From a checkpoint of a small masked image model: 48-pixel images, adamw at rate 0.0025.
Rows from block 6 of the encoder of a small masked image model, named by matrix and row number. Rows with one number belong to one neuron. Each number is 500 + 50 x the weight over its row's rms, rounded and kept within 0 to 999. All counts start at 0. Numbers have three digits each.
Before each neuron's rows are labels from the 100 images, of 14976, where the neuron reaches its highest value: "responds to" is what is common among them. Only what is clearly more common there than usual is listed. The data: dead-leaves pictures: piles of overlapping shapes.
# fc1: MLP up (encoder.blocks.6.mlp.fc1.weight, 480x160), inputs 0-159
# fc2: MLP down (encoder.blocks.6.mlp.fc2.weight, 160x480, transposed), outputs 0-159

responds to: large pieces
fc1.210:495459507588467429483532507546579499485434528466475526458514474580468504559554558594383492424472438435436509478548513457523473551452471551448519516449507490546492454486492529573467465454478384496497400518362460463446534489492472501462532469406530549428416498511484467494534388490518578465527453529545598448493398559568551579536477493520497562534469463494517507530511473460512543572565517503528510456431536452424496513628571504529557463546495420397469552440526463464551600496442410
fc2.210:527578509540486536566514471465541528473476503516534440558549500539572544539475568608531508630525574496416526568510511502532558512549554480544543484509505425526460520408516390544460465553480501494473581534459552565508522512596513480507495514564536551495548578482464520511465524479510511533505520494572633565558510541428541539501588583522485421611548564496593527557600559575565509541487524539505380448618542624487540512552515496554536447522537480433530434482538490486494478480567553

responds to: vivid
fc1.414:464511472471491544531456500414433565508576466499562418533541431519491523487441494466511508533452554393547516578544526463514557458575530471478462501347526463482482457495503368399537459478377551412520487482491436449532501571547426495468533412589440462448475467454471474511544521495501516544488571486543538491500451412493589490432481540461377430472519560452420519469511493471446431462494453501441539529478536450459531363446456518447398528445445483563539583543489490539486508522516546
fc2.414:490464469473434470518511410541490466473430472451473472504585466507471485526490505530482536563424512511421443442453535435477449483445425552451587555587428549477618486540532538439490406472502523555522549468525440431444424438560519579450527514508469449449428487614565480409511457443474500432441550466482429503431532498518474423627497436551523482590446513454497473479477449441492441422572490494502546454574468470479511524512454444457441528565444450422458432596456483575473523473546412

responds to: shaded; grey
fc1.204:508431532457514435426537490477489454528488452533466506460419599505452483510513369489518493531589557529496587388547594530395467487547491529488502506478449547476492559440521476491447502498454599530525539527549468420459506563478459421535494380551479473541511506440452515446542480414523541496450374533582536536548467451465418553481461532581528431440464519497481504498516499473486444494527488433489365461470532454449454564537377568367464454423516503529530478448497498475523566429540471
fc2.204:546564524529543540535510543413573535443511555535495570531444430512543504487533525496553490501510526521530558533548496554508529526551554620572439640532565381550470527520387560430508520520617415416545535540523552531546470575431508509528394609557548529542570496542522508546500540576512595537565488499563469522500487580475528503551544493448455582516540524419515534565533543559522570492516492558458571515500456462560486408545529412558537513472543441465520527584541530532527489549510490

responds to: shaded; vivid
fc1.16:451565568463498415488517493465482444566509447586561530473631518468566508477492435455476536545547435530494488513511459545409482484548437472369454423579484494539462459467485528453490517400489577512425536464459517420492511462448499423412463443589610540493511504578461499447566484411511474496496619521447509473537570466522592482552576535488394593561476485498521549374434519508515508434542478481508530543472592467434471490446438480440425419490466492552480513491474488466518506443513519
fc2.16:490474488429493478432397530476496465502489505497467474408530462465448486481409416349436499325466403480613505436523528528460459447499492447477506472478497453415461454529463442497444494512478497481454422488495493504462429382492446475533471532457489453532508455472486490510644475489475544519476486498475497410485482464482423501492436494503476514326486389547513489467474474494447483445473502443493476526367544471481473482468480481424512496441514499541505522503488415526484475414382421

responds to: pastel; textured
fc1.109:449530460425478489481499442464393391494436478491547462543476496501496437369365497497403427517504445519386435456424500403492424476547499553533482501559478446497493457483514494571480442489465502459450473372494506502477427494507546487586495509503425506479509434452521566512523471514438466657527564541492468545451561472475483474528566544514511486534549524427489513485577432521507468453571512467433472473461471495530332535504457466491428494455528511512540425459469530431452429467452421
fc2.109:488517480469486446475466474453495436498400461449510465443596466452491472475477464524466483489515484478505526431456462442499423481459495404492429499400466434472465409473422472341457396460430383485400545474509471486401483534539385463461485429487454482475441430446472446495588552535448497467445457459413577481539409492432464545546478538483510470488445467485532478451476456463428434512546514510415455417490581566488437401479477478492463469490451440556422520502449463491484490475491418

responds to: textured; grey; cool
fc1.402:521465469530494564522477458418509474503441486404436552486442512480524457524562504436475462554521512442500447516488538394495509498523502541443483524462508427521481494522479551604400477494503352482520397447563510494480526492491488406513560515436475517531447471481381443442527412392547501546477565329485482540480510559472475473456555425441537415482498414467515400484534475473511523560483455413529485486524461449450510532481481394502501474455436491461507614412463502425559482532523403
fc2.402:494505469481527502483455524536506495360512447496515626532539442520534552390464468615458496488495471499554544496532386540479497505515555505488414471480567489492578457437448439453465493521448624399520519502393557523501508493563460486516493487487507471529556491445602532517573434648482516525473512626535522490459457464556491440438498487493444588541498490474343511518525488517519485549402447485423584520524566529504435384487525471537543516517537493442477497508493443540432523483451461

responds to: vivid
fc1.236:451542499541464497504560544545515569488475472515471445558484427557478525482512431444443524501551524396523449498494548517551485497576507538351566481437473474490447458539524419505458510385545537425512537544467464492490445376518481514389504393506476468563457526418477422471510456487495507500542515448526484553380530459567436502439529538526365471458548643502496448509432515489502508504523574529381541512426464438525405387543471532527527512571469450486455482522507490532514454548486429
fc2.236:519523522487496551504505533451516516485493449506526471483539416509523578559526509488510429449578459363523463474523583515519515531512444547519507474458524492521503525492516347467560471505508435419505464519528511495540526471461444505499686549532491513521543410346396523493515565473555556514555428474519506530419487513543511512521480598544338556494526508505465527550470541488531529484518532515381610522467441511549575368593517545492528573528508532519537559490514516599523472517489499

responds to: dark; vivid
fc1.267:477543442436478525526515497500490401433472519624616505505447544389485498437379526559540552486471342431455375582471423506499563448477526505518391488453504469419413421495473493443530500466498475431479469453455489509478533448536522481490407451478501475494502442500488328418507456501446472466600471464559561484485485533446407474530517548475423522555498425501572517493487519525557523578415522466454529522496466501482460449560505498508495451469501515425488473486465519473569547518506514
fc2.267:540531510540514494532547526413549514440471606535539509510493558498498378437529541481533471456516557554539540553508480519513506519517531460526519530518526388530474465525466523415531613513388615505600506534437513520527619515472513449532504540518506507517518541486516557500482514415516604506585586498555437544488479513458551543489554401621462529484522533354542524554528501510508514451553421542404384529512598445521514530512527585434517532499507535453487579428517553484502432543543420

responds to: grey
fc1.238:511529508478476536538466431485442531430531548496407472434539436499378521447521405599501530434533508544428583487546366534482382464498519486530492428550546517418481446500550435458514493434537548415472548504464504483451500513440523536416536490481535512547529495540543527593514440510528425450484481550504526511557364549486419516561528513477363541506492584528469570514461515491551457484554479406455464473544518484545494500508469496491493447477470590461474447566429542565593527486478365
fc2.238:453531492575484490534546458546498516414472461508429582585477464608566540451547524568520467565544529494466383546467435455557547559495447504506491421503506522493499501491526472355549558516474516433555460525508489479535473501577481569425505492522509576462491488448504494443548454498567506461472531480505432568564447542398528503603548478440465496589487553481319537551528534505566475431547529540493457450589539527522500587563515548561491384458482601537469491552476556509509432523560521

responds to: small pieces; vivid; grey
fc1.137:560462519446433535502443434450505450518481460475477477394523663435461553438440467565551406508419614453586522426425433544463621433466517448527400434343490506453506479425490467438499517443405527453467507476521490482438473451545509485514454458425587456468485481484487546486499509531520448417522468506451563457465424531502536512526469495497526520434451451523420503471454554480526507509429451420541424476525489475456480424523397418470479471446509525525442506460452494530452503504496521
fc2.137:446506498492478495519492446576467470435452376469433511528630399511546508406486543579484572616493501589434465531461459485495468494500491462519471481477514510492447495454475533464481375527369494439532528509470483519464524548562493563435517485496436491453490593542568498453569514450464484495456582507458414451472485550584470475493504452574470438651477553434505474515498543468518480425544451482444534581611534551463426427488475484498487506646480513473486573562478463548477485470493463

responds to: vivid
fc1.314:512595465579502463467471556530480471555547457515422469485561537489537504526509508401522487531420538522497412538493443546441514435523459527393525478462454478548418474542483467453465523418463500479419527478427432441475485445441378440419466384516496494483429532532505414506532512481506504499527454458546407464512565486468473540481506433477511476567450566500478460451443464503532492415540513460475540540373590399489396460433414474494458468468455435588408447435476477453433443403518519
fc2.314:516490540457545503449383570462510500499485485530506477395532492471467522472418443349465490303507401468637515451561494579476485482523528477481484487498539457433492498538478459476464501550464497497485403510501530540476470383491475486568487464480531475570540468466487488548592476488514536530502478498518500417489543476515460508460470492492450505295533381527517514481493488526441528525484487473505487516321530490505499461496521489445545480497544515541536524502493423478499481434391424

responds to: warm
fc1.37:497453507428431417464511507508515522474471495435447481399466443448582540417515533518555482490416535525542548459430472528533610551437543488500411494404438512468481421432548453458501449473499542450516508518457526498464568453527416414471525528494557461552512464484498478484574402530468506512442541605468491478528493415518463598449497623549454458498395521454522520499470506530503438515457373491504525436443468495444502466472403404422404492549502438485418597459508428459452468559491486
fc2.37:546538530510584551511492588409564514583486455578565423474572486514514480431513536465540573399454491492559498489552451563511517532521570536493576500448544428501503539522444485502518496556419502499526541505496587533550552490563441508585543648504566521575570506564458442602559487555517524560600516514532546479562614512502512552537496496503490580454538453510619547523490492562464553495455463522552504463434614471521543406508550458489557498458533456509551465454548488526436387512438538

responds to: warm; shaded; small pieces
fc1.348:474534453481479467500534488493473452482503650548486485495452564448459579466478435504441571579461452508527510603424437470537468522525475456512531507403478457528504456447536491378437540549536383452505482605558444498486558441496462486513487431523500457488480445451484446506544526440504470439477515472474452465467506520420440520517501475517417473457419540564436440484522468472552498462415422452473500512439564444441509442505476541363505519475508467490496636413508397396457503419605528
fc2.348:557540544521536547493484556505555560485503290551443468504501434555501534551483513505519544509579488502541484486553580545529525527543545463551491419486568452496469525498411430510524352595428622517387530565470541553519455479624458509547413470537533529539558495502499564543552481482566480546486527518572558491525481528550500494471516533564503580506566487535510556554551531554509546555517548521439504477483468591559499528548542574512569456435561493545553426550526490527476422514506593

responds to: small pieces; vivid; frame
fc1.371:515500492496492543469546460520496471454532400515551503503500507454520530526459534506527397422481450433461433397455442502520549473507500433432439500396421406507491396451454463508444442447467534390567510504644451514507534512469464474449501440537493443515482449472463486519516474479463540519450465484470491484487504529465502518515469455398449415475510425572479480498431465435517455483349481477463465565458480466443453494433560385492574502448504447344432585428405498478505520487574525
fc2.371:500474501482494490472440502544479478479550427496423426459568433485491496482460503479434408477502471506473372478525580516489475496483508579492531443607509632470598465444555485494466445501484541481415454513322522500481341523533490476481454462499498480513510521489523462488571371468495563502506524447493345476451504480505469424475496409474472678476498499502453500496497503499486491429601560456531533466496481458494457488508502559483484525499492513490510463491487443471360461461469430

responds to: dark; large pieces
fc1.174:530426537483519506515562549494542529406530578460447434458383400500546521588510457450523550497418503482443503624498557499540521507417515536555494601467545486540501505569534542445517562526445420456542479512465474561515431449508486430500531541486439450566525478487575497418519466523484494422530516516393409473433460432443542569559495540502443478526486448381497471524571490565593533497421511566483524502420480522531561505457514439492492549533509387424555594459543493391496458556489479
fc2.174:507528475484429458551508459579486471451496587483478472498517440507489430495480547540468441579480537481435427546503528502518534448472512469533501520431443454502545475470526479456445548477485352463535454499614456484440472620473519478464460468476513491443458485465461443477575487499517468463462526481528481537540423466394472467517547473514535472591489514459441497500532533503530481448216447475476461487587542523463490489520476460485473493479471444576512687532482442526535565469497542

responds to: cool; grey
fc1.143:496567458472478532449387481500532556472482462511455283570480396476462481619454406518562476543495508549632490505519586443512415424516497522488564471518463428543467453475502535480520476543454516512424466458435418415502493502426528434511447457519522535522549448436528443525547582452542489470435551549421397456568539490449482496529465546484576484480481510520511438480489507544520534505534446512518443503547534430471473479497455483453516465507459491512406413485410513457388463495482557
fc2.143:526545546519554540498465551497538540508523498550482420468525464522515500445471504353518475340496463521563439466553498566539534529527538499501488501409545455497465549542487479510505446556445419479433400560462536533539457450486427518587497445531514532576544508560500391559672429518545524549554495526547438460448413485486514430450502460474538528346545439507521534512506527556484521390435425518458471496389551469550469499504542466477555548488565463541515553546538483509458511514460425

responds to: dark; large pieces
fc1.393:561518560425544526496542507491532491452515510500534444478480434416492504496480405447463555589394508413526522636556418392526470489437507481507540544588496547553475546485495514371499547541503351455571431557416438552514549455453521513510488583508498494499464442478479497519538405467520529355523451515396510531528504469521437466498470599440414508447439497436534469445476466452491553378463478526489459465489512457491514477433512405533552536511539500463537558524547484493503509571504507
fc2.393:489503438493418445518497441536483452482482628470512460467484454490474444504453510512425532543460510537392520580479477449489484426473487534514474544489435418468512491461485449451442547497474446470570461453571464467448548603520495490441476555474497472453437501476416446448551457475488525437506451492527513520496499457516450465529526470507463488590472504480453469504517532482517452518269464493500479529562573622418477485495443401490477485464450447583495693449468421471435462421504487

responds to: grey
fc1.180:578482474469485501508511416451478447484391460465575372504456513540444514469511551544416510456536462546428530547526453396489426508512417513552431556496477406489406520434500451524480510528433438382509522506556472445472543497489533469519476587500487539444603517503498531512521468530413477491462547524512540372557471410444460528543544528479426424457545474466506409466487513494501497516445571519402499416477508488492539408543509620473405444506409376472500534470473524486548503451510453
fc2.180:541501538487543533503475553497527499506663551569446486496448539479480482493504518433521553426611504539558505488544490553527522496530544418517483435347518454508453491504460478590518533533530556594477496523498537531502591461543402438556512507500547486558515564437469513553397589582508525563523486508534574499497479479519521536487511477549521477421537478470564546505510506534501564410525321512538431653447549514535509562523536501492513533530546637585533455488556510545504534524498444

responds to: cool
fc1.202:568431519558479575465451454496488507567423445530458585471383544455472475491541441459633491463446567544514537526420482582465550511473520429527457536484499490518495510477548466546493535477498538504531486338488544537549428563480475483545486493423484403599597462497556490434510459412557493363523503459382429442551505531442467465470476501486551459504502447409494500506559538569501384559457482445530531576489453492564451507491551499566552557518526470411489536511460531462540465500528440
fc2.202:414495447473430484462490438548436457524497416451460480512604466483472524488473464498443440529464467525418459466430456441456477434465474406471476490388433493481485470535430457522410414446481456469452514473494451449430534657457477503431534432456443463409468442473488495456480509576423553452419487502474505450511472480514442487414457576449578524537461518485553434440466488470475415434471546454457543446530552505455474441482442449546468496419444466617436422494436452521507593456474464

responds to: dark
fc1.220:496483528486485497563532512519489504504508623531447460487447495449416596519523472510485586581447437473560498634483529503526476529529520474549508531420417442521503469451486466389490491549504458450511473589478505503531488473488488472550486488473571458516530508480479465531559468405437441454445488495456543456522511468454476556532509449467541504500447504436512459503541433494502521494386441460492448510468503477411530504457487543387540514510505477400503745510474375420492464386597478
fc2.220:514506505447518489438403534535501494448514454517436478439527468439452580499412432397451522410540420524566445433545543545463469458500523567495558470560510566419523460492506473586475465534542602509433446491465509523459545420513449504549477478467519479545512492489500513505404459522508518527499478480512468423485480454551453496452447538543503580395515407510517502469472491527441505485569555455510538480394431546504435530480501481512529473471530533550513233521493410513499532442413431

responds to: dark; textured
fc1.479:541455529500526544531439583421579493624433549528567497522567499438592495551572546551529422471513541458511526399439525445492496491466461468458521531413540470543527507509438526449541511566545401568518526516506440503454360468548467468547582558526487478513576486461500464567569557509462582367510567452578498464546449482512560514594450486469505481399476437480478548553484509508437475492613521507542489494452548465459547516478545522549558503485513482577445537391492446477490378538477510
fc2.479:483471512434477469435394516514453464443429464486425504379552526449410491516414439382424553368470416505548474411523473539477460480481486460448509508489470487418474456507486450609450479493459488550456384477458496488443541401487470477513508512440488449505481486481452511492555551484498524481462529457468503430480540481456447547513433480538501555373479395480499467429441464506447474491454457427525490466375565519461469466486484510440501480569493540573500526499476409448482428416395420

responds to: dark; large pieces
fc1.134:530479481483541544540493466449461543429440523477496520423495443476479493576454550434493588490570417420508453652493516500457479478441465532501434505540469493514435507524505510386451528479461387412517395512447462480461506482503463423490486451498504489471550497541508505500546451480574463353487496453409473544506517482403430558470548494409446464603516399437607535445515516491559506415454517454539456480505519507433507528495521443564564458478508450407514599520481546390517503551446550
fc2.134:520583521546485526573545517456522517545533620502559510531484572562536471509509583520499511541474563561445472582524478525532565508536526515545463504426509446521492547447455466427500551552473424462600461538553541550508589642461534462522429483530535506509496520515446445518560477519571502521513514486574521564518517489489534401531577467501549483551527526523468525570583570547586536505280451519502501553553557556491487495527532453541520501427534458558538671486509494441472439472541545

responds to: small pieces; ring
fc1.203:464520491533574439476572465538496441420399446468620559588490507380499478532534408495402500456538538501460355540567461463515457529495499560460412510414466516471433535527503504421422518474487543380568437528478456508457520518528541450516462517498509447511564471500460523564528505441549561535453508429443534424421465602443546549529531523503439493463560460535475443472525528405517523536534499481537523441424420434499446446573497557482469447478495492448442515455516516471560484478520367
fc2.203:531505532489545508482440561606516515496510562544494557437421531455467516564459479418483481384525460534602578479561579574503491495528542424515525499383520380458491488564473450549504564532530432507582453515512538537475582422558572504567578508479539490561523493425424553541445611526524478541464492516517555469573443483522489509443501607563503419382528420538545508472492506554474529560480445484507453517396591564523496477504526541484540473510546453479519542439511468530617505488453426

responds to: pastel
fc1.251:501540495411420445454497538502436484461481425464509486451536490493455459557536558536401386514417471531520494409505450530494491442486488495474544527459432542486432512397547463477466449495470547494446522343445489493526429534528476478481442482508472522475485453443510437439498482509501403605514489456409551499531482412476437504537483476478515521565433421468439548526484485462442435482619497529438494522447365466525400454489479438567495483483516500539439381428497480503375496505397553
fc2.251:452477465525463450512537398461463476529512483458558478552510493520507467438538534671518466624494551521383540512430446417544492490470458485482455490461460479553442440545422495459485475425444453445425588470498461482473508620489395473423489412508466499419401439523480459449538489557494544447457492486453494555539502520480501536460519521490525489630458576550540472446498492469552447518447534523472485471637566522461469459503456448504447458404434501524432553464490529473491466493569615

responds to: vivid; large pieces
fc1.19:495483485501502471504454518516455490414496536445480503553590476507358504436477424474516539474527448437565499531578613436490415518540471550400417530484476491490490470437430470468469534439489543444456503434493444418492416509508413483497451519521416511471471487533488452473536457403572528482529483494555382478479525615362551500556605475489615616567494502466458456460531493551495482494493550441434468447470500478454464461450413538449467388490444496538456496443488487435422487492490493
fc2.19:518487487448523510453374525461483477486447520489426461409563463481458524457418452361455470330477399497618473414547508558481477473506520503478530532491505464420545487516470472511463477509482490523523411487458513500456403390537440513539529477499506477544521470457510484498626428457505546507496469467515450438445478465513453466523454454478459561332510397471482474497488501524455499485520514445462474481330541522514494440490498437440530463504541462552499531519484409521480488446421416

responds to: warm; earthy
fc1.22:411482467426482509466464504435489471411514577559434479471479478534461498445541487455468481456424550434511463411498468416498465540552532483500497483421459442519439500460489488531467490446545333369442508500487471489493563364475518452495453443477467533416378510388434418501557590444518563496480507464505451554532511477413513608481521481424518582569503576428494443540576497505469506439435584476481486531452530425452532468510491525468475462441447461469445546474502478521490525409524460
fc2.22:472517482484496454470451502547498475540514630473404454487522545481464513545482484470468485440545441535507391470540475524469483476472502426502494462428492462464365508537450445500475577538433592535558503510369522508479561456446384475511418375471500475510473459465468490474609416497484601499518496460489507482464546478607511528483483365524614443432499457474606519492478475521493457557616451477533477511455591525469426426497491405462508453414501587542480509520492461532501482466476516

responds to: large pieces; vivid
fc1.296:487503471497439432523436534527581454457444515521451376516491453530433519522449454555437464572483459593482482629555474402560416596474539527565490546564528437470457517573437457563518538459457495511487413498405477574491501493420479453448447540483507563437450543573524528464530405473392433496566493538560502457563469453469509517493549533562630520526487505365591501478540450538546533508498454493491443504484561486444505496521485477514498405507457447533550564499481479485500510469380450
fc2.296:475480480514481502504531501463495526438487516480521495514573408488483457498491454436506534460441532513529686530497514477527456498519454601517448500447476480539567448474520481503523406468587388546471465481469448454493445543478558479487410559549535564500479553566490475486477497368474525486548535548475448508436492594454502457602524571386406607438480510432418475454513519499436481481420600527510564589501460444486537550531479393492483484527441405547478512575475524441499539508466385

responds to: shaded; grey
fc1.282:510510562423444451537451567395448542549476514499505448492485438553425443449556585534455473585512493472519523592502545443492431510562410464563552460482572487487470471554428608544474447445399431579520508498481566417426444544437429502509449544579468486543501454496448469450539515504495524523528520486509511540571492454556405492461550602591503506539378473482421437428438432512439449380535484510452488489521447458499430424522519483573527466538525509539397548483531453532492524533502519
fc2.282:433418445460448450465484461559472433489507474468474520490517487439507467586525468471444496503498505536463439499460443428416444462451459483409546495489453498486473481410491499460467535450585524467500497452391478460485503506447538527430528481426432461448445485428450566429497572313460575449499432464444444474551528478478452509546475497455577589516428518456480455500414425446486439535593507484634533533491479398445558530431437461516437417549496447537493589469485484441473487455480444

responds to: shaded; vivid
fc1.128:450588375539536535454573406583531529445449481562520500548452446522517473399505541577463536505484543504402467427555520477526500523448505515532558498399493489471467521413491489504469443481498419422579449487457467522485454402411499503545456495505441523456429444523512489504518507460521490468395374484466451527540487526479596415527498503493500510498573539586444469465530480455497531499452502571462499474389450391474464594502514362499443486416501466408476489548494498560504490441594529
fc2.128:513540530488514513509494537406516493609471536528545427495463560482478449540500560435504469446461506452520546492524493536516506496506531454522435612430506406496426486515425542597486542512533540570459526510511538512491550561380463453544464447495519496529502494485521450518553597526521512515496432460548599499447558521545509530509506560551509430454511491474671526489518494525514525545524393502562460430473499389509558474517522544536493594617523468555531557548532508413450449502530285

responds to: large pieces; vivid
fc1.288:528542559496528443565511475482547459422459578547457410431474616498537497554573484562513503506443581464402577568522562449483478533520466465411571554503531445509447500549540486557520502522455500584513460466450454430499522457448472447489524307554504482386530517535486548453543481535436530510410503548560381476568447478464477439395537509507488566436517417441515552462544540525513446518455480472491374473486531468426552535535502500489498521468434495507549478408473464446576476485466509
fc2.288:519551560523524488541559552501536517424503615528438491548563458535547496438518546478570557482532543473520545532535601538511525544550539589557443583481552528547471547506565506450530588528527384614457404515527501527535466451491483487535508536517526532561522543616430446559510547543482539559581514561514518531560473540402514513573505614399480405477531559505517547544527531519512536455473462539408420483459454604543450586542540452491534490515543417535546471469527514400575458539491459

responds to: shaded; vivid
fc1.398:502497491491479518490485444543486470499424533527512455415535513417450591511425395520525519504582448442475591479573545477495466466549490476438536490459469508387490536424553477480529489538450496505440571529479477471505515499418543455561509453503497519512589491477507568452518509368486438478440421418622478495533415424506291478448489500527597553420545508514515568496492504462492484456561433394531461448564484507493453586516516574530520425541526559479572441465460544509535454525465502
fc2.398:452466471480433434460499452569473475574505472450482488494494626551496542589482449496478416485507427511478402410456584458476456511439434456464619375525495583435535515465599501530519467507444578588480481478497461423486505468489466404422569433472445453467470513418450523414483479402521503433449594431421506497482518474444451536419466430600593479506458504595472511522479450450483417448509513491534431515470533497538474544471476559460462472526470516483480489460424475465487461472492569

responds to: textured; dark
fc1.154:511472461501376463526498511541435550533503496551548554460532558446491560424578547563556503488466501568601512461472433516514525531504485434479467455439502511542494477406489515484468485466437468450473445541513478527503497528437512495478473462374532453533499456501499459388577473529587468451495492525424527472528492611457504576562531474445566513506452500489550523516521533516455385431545531378512518446517557458543539420543521516439499457521481492447420679384429445517487520545440371
fc2.154:571499584524571587504456605443557540534433530543495472423559496468531461453471506449513610401497459590606551466579546613487508531556547414517452542465551423502468548524459392601541458550453502529549481505444577554567512509415453457575534509511567529611599543526497522558519433551515488563576544469535510462502490520482506578488481526537491557424551468472538576530494501582484532534544542508490517479409550505521524425490555463475547449442561496540578411514511477484494518507456488

responds to: small pieces; ring; grey
fc1.319:474482520518564491451529488464544499544461488433508449470491369459579497585625581565515464431430573405466470516476489515491572489485559446436442526444523476461411396440517404452465520424471468496472478484528457508399555480546445420484547511510477518494508517489472497476524498523443499515502587555473521497433595514513576428614449477400378405499529403495575568478465499454560574494474487510487555544526437485506496500499481482474447545533487356458496483548562436472547485454486454
fc2.319:507506510508496497512504499388502514510449532496643532487450422502504480498509497490510487459513496516531623504500477506494494499496493481502439614511499325509401506522449495516499544495560387434534424501562500501502597460533510553504361475495495502497494515564538619503493515486497405498518463492492638500614546552379507511648507559473383475441502492454558503502490505500493498547456616506538441449453544509507503498494499565497499422515500432475495488571493511496556624509508530